{"head_dim": 32, "fused_qkv": true, "inner_norm": false, "subsampling": 4, "width": 256, "residual_init": "none", "lr": 0.0014, "beta1": 0.9, "grad_clip": 5.0, "lr_schedule": "linear"}
Rows from block 5, named by matrix and row number. Each number is 128 + 32 x the weight over its row's rms, rounded and kept within 0 to 255. All counts start at 0. Numbers have three digits each.
# fc2: first MLP down (model.blocks.5.ff1.fc2.weight, 256x768), inputs 616-767
fc2.148:139130127150146123149063128212175129115136100167112178143149234140143051174137148116143138211086155171103121142150145183148086113129127200160132114106162153162161145119128132143153133140150185079119136174168146111119178144136093165111222129131167202158126141139116129149155104130165143193118126126152133144164152117187110085121167202156094110130123114185127154137144180162169205113130112189130131119110140146148145125105156128144130147169149183193150117159
fc2.149:131189136169170103089142162104113178096127137130127130124100089141151192116118061108120153198149105183038086164138133112132093157132099079070172119115108135179135134135112157087082118148117119111131134165067108124095120119121101133153102139166127113116115143137128158111121096131076135104084156118132129127112114177109081142144166049148105075133146092085103103161104108159173140155168147123145129080159143132131134171074071159171138117110166189100139177111
fc2.150:166212139148133156129124122205187114103077139147137190097154157105134179137115173132178125113132164140184133109224164226124119089149169177162129144136200106094149140134141183182105229126145197115094124169166127145132125121108110120159118116107156162190142145127174119162129131160161148236110112145213105158193103105217102116127236174110110150100165114151128149121111170130204155172123147146149119134123139150180147142151145216141139107126187194178111160142
fc2.151:124090138113159142145099139079112117107099155169135098124112064185159150080135143131091113152140091139097145139091098081166064088107146081058142125137111080132112110136134097049066081144174098151196131058110105142103123142086187144110129104155100103144081160142111097083120118138064127114148144110152156150086156106121127139119101102113113132138089124095145101125137054164059077105124142130153136151120082099118126106136090080137118096131083079111154077148
fc2.152:176105105161123149127149148132094121104109115122124141128133043097108160108118115075178122101168136046132181083066121149139153115114090092139108153086153122157060110166110155135139098135157129107146147124135151125060133145148135081158120099104098145064123155102123064148130154104176106127119115146105142114174152098135111086095064170159121148083094091117102122118160138136104126080139140155155148094150173134132099011094153138134102127136056076135121100127
fc2.153:046158071101130174094165116070069182105071110091143148116136084100115097115156121159096104144108148122071111134097155092115127097140126068081125100082091127074100108127133120069085038193121094086132102154135108104136168086101139092126107116086140095078066080168165133139182128126072116074143202153069103142116127095055152165152165079089154213100093129131170092124069096121076061120128131156155119092136167137182132145096096077083109073127093111086097125078
fc2.154:075051149116125126180130106074072105144139123116121066113145084116117109099142083121164105128141062078097170149055086103143110089096091111082165148172094083149116170090086117101092039152085059138130127116090130094144124099114130103115105119133100083100112154138145042100165148098160149033137149076077136117072140116119144131167089096126133132127155099113102069119181101108114079165213139080090176176079119113106068126140142068158157111134102081089131158067
fc2.155:179182137155117158139123130203168111126127128126140115075140175090114139200121169107108091120133190115128068174225154203153144130134147108121134115096180155134092109121151100176148199089119237158112075202228158124154113147074121131130132091199117211159146120135128127194161127166178099185097097130181142129202097094240156134140129172116128176103174156106125130137096188134167172126143085165141112122112092104134146133114146186159117147108159181188157113178
fc2.156:060186170137154114124160137095187112087130117098097131167134103126088131146138086149096124146112049149118095078109176120117110067122077140047170133137135115134123089097128089092127090126102133136125158188095055070195162110115124137119136124126125070146153118116132180117127085144110159080172150142068112151120137085078107102094152101132166110153149127123073122129151097103031137145053115134129118138131116109114128132167124076145078143153175087000151157067
fc2.157:034179154133100136145156112108138140111177151115084172124143144162093112150110083079151145160174104148130138118114151107118133085119131192146145076121067185118113119099150131121122141133138117127136131185107103065214135167146129167132194111188168105166148149122091134142128149142095160100164139110116135116102140146125097139132140092121122137144163139114154140076157097077110140148126110105200096129096155075138143181138081139137110118135192117098157120092
fc2.158:076107085140133158126160099038107130112130158127142098113135100122120091111084071136115093119116064137093182132094103080144135098111118118062102120124099060106140130133108174093111013135109071161134120047114094119126181108095093131108110151110119084085066158122116122085130144122113135043107152152069142133072116148080137142108119068134126122101119147137119145132134115181078106129120155090128137180116095131120103074115141070129137094152098112095129120077
fc2.159:187144184133141123133152153211131141089108155104108166122128240123135126149124216136123128114160132160173133133180159164091114147147198142170118157092120172120147129161171163165122196087146187152121144128189120136128105133121091149152155126123134173133146154123117149130125155110229156229119089104179121119206144117203144109113149242062120119122088106139143132090119154127184145145117133185164115140119137121136094088146111173145138120157116203236109152205
fc2.160:175127134120105198152148134133099127180104168116130074090107157130141021117101140127134189074112149094138188160101102182095187141177128124123151133129142080140101139107103114180115128085056168103142161083156130125106099176132160053130058115077110118114118190103166101122186116113160144144094156137150077170190129112123170090076048132055129091131207102152141146133160151129119129172165109135085067137157156125148097070133122134145111111138066143182202090100
fc2.161:139155211135136100103106134155123132157128139147095168143133132180106165096141145155120072121112145109049131133125131162119137143163127132088115166123131162151136083183106125108141139121065119091177151127136081129115132119184108097137137126127180139083153187088110150115082186160111130086120132101097066144104111190121136141064128114119145117127178171211125093139152147156117130128196151148103073087179157194162126100124162125188150034141139086150153120115
fc2.162:204125162082068114144072114175152074089100133094116121147167134184097136103140177067111088121166207172143129123162094111133143122071145131156148138127183088142128086110122185185177154112197138145135175078178165159110100079129120114095148111091096191135186150138141115121091128163193095156084100111142143179114161121153152095115155139118087068116134127140041142123176156099140185061093072099163094079076176149152146079124100196161131107144139105142117130170
fc2.163:148176130132168112130138098108095109157107118155148162116157105073148089078051155186102178162130165177147137084123156129119137096159115099145152056149090133143141108153166131153159166102196139135147137103112103162087062115123149146117127108124157175132125131118080122124119160110097123180084167126161152086094145179130127053109163127094105139171098152109173138138161133067221145151189147087074127150138125140148163166110171136119166161120164194150084134104
fc2.164:112096132117104124090135119084166116096145099117145096161067092120157169114166120135088134098092080157108172124126167069141109096155092163084153114144072121132120152119144106067116092175138087107121114138072069151146168119135086146128060116135150079130131123123101097106141112127031124091147151156077150119111106109109110137155131091121159139183123114093106103116093098160057094103121125122133128115135143156125140134127109063088151112148111081084147136086
fc2.165:176104085139111119108160134133058130118130140104130134081125129132087166105117146138119092139161153118156149097111124138109154128098150057087154127133177036097104104076067115101138082145131143097176138072143132125080131122109182070106067120096079146111127130092142044074132143121174124143139124123170117097150101136131173142100051135143090110134156122198093146112159155185113119071126091180098135160126090181091064085074147116086087159116090114182111113131
fc2.166:149154129135112157129106141146146072116137131140151161138157237096134115123096169155123100120160138110163134136214126193153143138134211157170162127157148157161131138159100144173139204150124137172148106168217160117174130117101138154140123139152167169108170146123105149118145102143162137199155111146184123137179153134177136151126177182123133187112150132098169181123131157077215188120141147146124164145089129111140170183177147185083142127117164178175112117207
fc2.167:090224104117161116128126143085182153147173139168118130156117139166119143154139096081079155136135117183092159147113189045085101135183131170117121134142112175137146121149128092117089079096122089098135148182106138117145100111139132173136160108167205087164149150142122168177137124115053140107106136106128138124133135115098139105114152145121177100130096135116119129136142115095027149148077118191170073159104130143154140144158135061109136137122172116034151161094
fc2.168:171168119185108117146111141125155119141161122107096121086123062134108173173150094141097116098102094159164087112091116091155092136153137127136098091129159138151134139139119080084101104168114074131111153135113065160140153094118095146114179151146164124068094145126101139206106179113112127082143085132090184121138116072127160146062129065122122098140125150123117172094115123141169147125090098137104124121131149153139119129157143057131070089150159102077096162071
fc2.169:186162146168140089185140100099065076122139130104095152140181149131168099119161161128146167150136125152159127142155084168171156142099169066132119108124204119148100125128125153205186185121208137117156091051167090128125087156097130127114115106130123157091166081158142139113144105083199171116112061082137175145119141090150151144096100136141057134156113104148152118125129149132131144146145110107123132153120164118141076126099106184148152101156126107156146150134
fc2.170:191122118122172144098093127155135165115044153124051172148130168126113097194124160133110122169149109128165149104149162208165137124140192118099119120106119164143131097136153067092184189090148145139147142113139192154190058122152057109089146146061178135136106142100138151217131160164171088151150072156111186140136128127158123101117179133114116180151183124100181127147081108086172176131136155167204089189105111140149195165136133226138079107136142134162140141188
fc2.171:219148086124087137109087177156157103159098104137146124174134181104079120159155146084114122142138182048183092068185188178104144137128162120186161129134142114128143104113121142134199200138193167121167115153171092108182117082114158140113156085134079175098196146139147134145118128158193138200165129098173106108172091142140145116110123207134064132096126124135160160121162175152192172125143130153121129162117160112065068149135143220148141206129112134183102120110
fc2.172:154113087130094087075106125178136109100112084123130178098119167112113147166168130136140125123119153154109104186111133114127114115137176179092148085105188141137109116145116106140160178113126176192127158137135127188166042134160124174121154060152151135138173089171091152158129162065210135127106144146168143129190092127185094088149136149085095122113098141151158134106088179141128166126098101102134137147141119147120178098149159115102105159100129184095135188162
fc2.173:051121114122092146096121181132173135097147108078142067136165101129126146117135059131141174121146093113100142160090178135141115097134037098103122074103136141111110046089148121067108112127121070132160131123064116120100128152066120115060107167107137099072107129167164131131139107201036120147146149111098145084089171117071115107117137043114133117121160091153155145121225041161102081128141158116150166173092131117076139168137095102115171086139119092105113139076
fc2.174:163137111178144133146108135190167143145103105138130165120134200099151072085129153117109170156127219092177157158170123175110145143174164128186209149122201141157130110137126182176188189150118109139153115159200132139103144169166139136143123163120065150120126099137157130133101109107157147206116109165226098134139123151170104081093152230110133141127150130153142159136125170126181128123174171121136144132091137122137116157146123160135147099128153134171129111144
fc2.175:159088135150120102121152111113081103130157136134104117077117143113095141078141170118136141066119151042174110136107126155151163162085152085130103110090152110140139113133131124170145150133111178124145113033172147121047166153172095066137092065115023156070142168099136072120078116163192140130127141127198125113105139167171140158115108167174174090171124104098121164162134132150177125134172159103120176141115115117091102055170126157161121108158084107170132066170
fc2.176:162144120103149115134123126166172152134114142129112181149106160125141085147120168101128147140153183160180135156170128219117112102148191131188138133064168141137147109098147105168125166097132207168104156156163131137100124143140149129117123108140135175085179090135136115157133150137184098160122103133188129154164158112188128087142147212136131118105148104117175139137137177138208171097096138109152128099109141107154129159112148197124103123111119185178129171181
fc2.177:117107139111174117199118152113080173095161138132199115106134095109185095096139149195139173083137131077120122106101074138143138148138120083179117097122143055156123147125162128124183129167101103129161112116119110130106149121092146069130112147139065106111124109163165094140111145137214121138118108115159140076127146186131112171108022168140143138155095138194097081127144208157170126154154185150060149111104110145163079071143128179086106162113072111111095123139
fc2.178:123186077120113123077156159160199122124132138113048165159121143152146184193102098071139131111142163167142102123140138144111076099069133163169111100113082182182092112101101131085105180143139134141139098196118178101155086153109090170156148109123154136150161137126122131149113159184093158157136109128095141121152167125135128133151182090104110102112117134150093078130100091079085152100160125133174105145125138117136171185108156120132080120171110130114112213185
fc2.179:152182129153121154108120129152147109143107171096115171118153173190176126167163155131085113174112195140140110161225150167128195165107179123187166111137118132131111145108077167141155168134084149094137125149201102139174160087174144132143168105128177173134175110136101136144157148122118098194156082125139131159220084122165174098111116177129107148146085152151119136138126227144189174139180126159188160117128145122135190119128152141148155114137145234167112204151
fc2.180:146149103129131160133082149190187146152073085148077163103138160128139154114156133217174092123114138175122183156086168136177149117111151171156181137116127140131111113110098140166186212133137125139129071136193101131217122172093119194115185143167159108141191128082129134151110153117141102230084113097164160084182187116106098148067135118140145117151165156131130100174175158127229139127080148128096158148140113130146120150130203182110091141187184144121121131146
fc2.181:121160105122111125101085139152137093093126163105180136093160137135140049150147132081137130093135102110157118224131128174148146085175123133132170115108128159099135041146149101127119131058114132123124219172167142145187106151177135140108111123139163089158098079094134107140094157141123116208089183160179151157164174137198057073193152090107110072150145108164191133157164164079124123124194159122151108104106148087109099159121118129111124145154132105141147126148
fc2.182:110146129096117117126154106178133127116139157108166097120137137126119079113094150137166121193143156119142143136173133202116146131107158140190142171186175124151151165195090094125117235113122146120110139164171148120067174130131120138155165174149121156142158128125129124147159166143136164177120138129171039076184103132178111178135137149125131118130117133130132154141123169112216201138146171192137125089129141102177161161067216176129046200160132186165132145146
fc2.183:144131105099155128119116117113149184106155131099109165198130180178091123158111126111153070105112138118167136155144075159154104129157154140181186161135137149078089205140149219122118132161130104125099186191080143150170129047082168156130139138154157135188133176099158112118172170136093157092082129112102120110127164224107123138066177155123105178119136164139110105137144092107072183102199194131079095155118121102143130127162117154159158122199132112064097142102
fc2.184:206072150149153182198173166112116182100113133151160144121103145097181067103103170108207154220157145092132146154150100139116134117103150072147116147163117152141152119132208109122182118116107116065103132160236073096095104094150110118119065170066144157066068178170127129099169123108177107172129148142222210121149092132119164107139101127121096134158100093155144098111101141073143098142144152105079131164118128046143129119119108116160168091129054150153176120107
fc2.185:087077109142095092129141067036102105147125140121191114132081046108097131100132080072132148101095139127091129077053102082128116129078105097093172099122118066135169163159154137075090058177080017124088087102084143130067163145111108142085086154127094095138096153102121084095082129079160114056137125150118100115039120096064118130123094096141119117150149137131118110141134103153112034149145096137130075130117100158142130098128083086143122114095121064094135125053
fc2.186:210069119150132115111145157176089126140142157110150107106134120149093105052110175111155136111126168053194148130149101144148125124103157087173106140099169099097109141109129105180156114123143153184092127105177167159111127159129107059095154093102073168091149146160128079112135110086171135138131143157188164102121144132125125111107104155140118133085139105168170132117154158099168156114113116141087150162137088124129124055109134198142121105101095173191095110157
fc2.187:124158118164100088068095113156161104117161161162093154148109120079135135172133165095156123070105112193118161144128123128138130129137179144097124124058103144160125166111131124103125119116179206157150082124093119077126131178105117146053220138214106170144144071091162104155102104126179136147118128103155119095115079102159202111150172068138167134129115183120162113151120155094096081156088105158099138041147077110098129146129114105174139115100106136127116117158
fc2.188:183161104134133135147103117139148100085132139108151164106101169130136099175126164149108156136103169113146161151193179139134129148155151112198140117110180187172140144137145122170097208116122166108124132079206138147146113151124135110149172139153150197171111138082113167202111092105158116150109126111155160112117100078201116112166195189102109108151126182115161136126130152159174148131098105134133124128122167113109170153123132179068140110090123197140144113241
fc2.189:071136153131136107146146116054093116139134104143131087126104101105134177063155072102149111139089082134095115167084097069143160129123131120083136102149125094131132125117131167078136078169138076137102127105047176127119133119141118118118129102119168109133074148146124120099148126140038131083141130133061096136038083109059104118097141048188149121150110151163130092099164090132056056124120136146110144142169142130134073156119130048131122137101120043042125123026
fc2.190:078092132090164127141107078123112118073122222139160127139121091128098171108107087110101131090142149115159145115176111158100149070130129109121129095172163089062072135116149114118103058112136116078160100105154106063129123146131098119084093139093123152129158101051109122094103125161130202141122128137155145141104137122104170182145083128142153097114098093127096107112169129105173159044125106114104033100082199112128055029168105107138134124130032125161163138096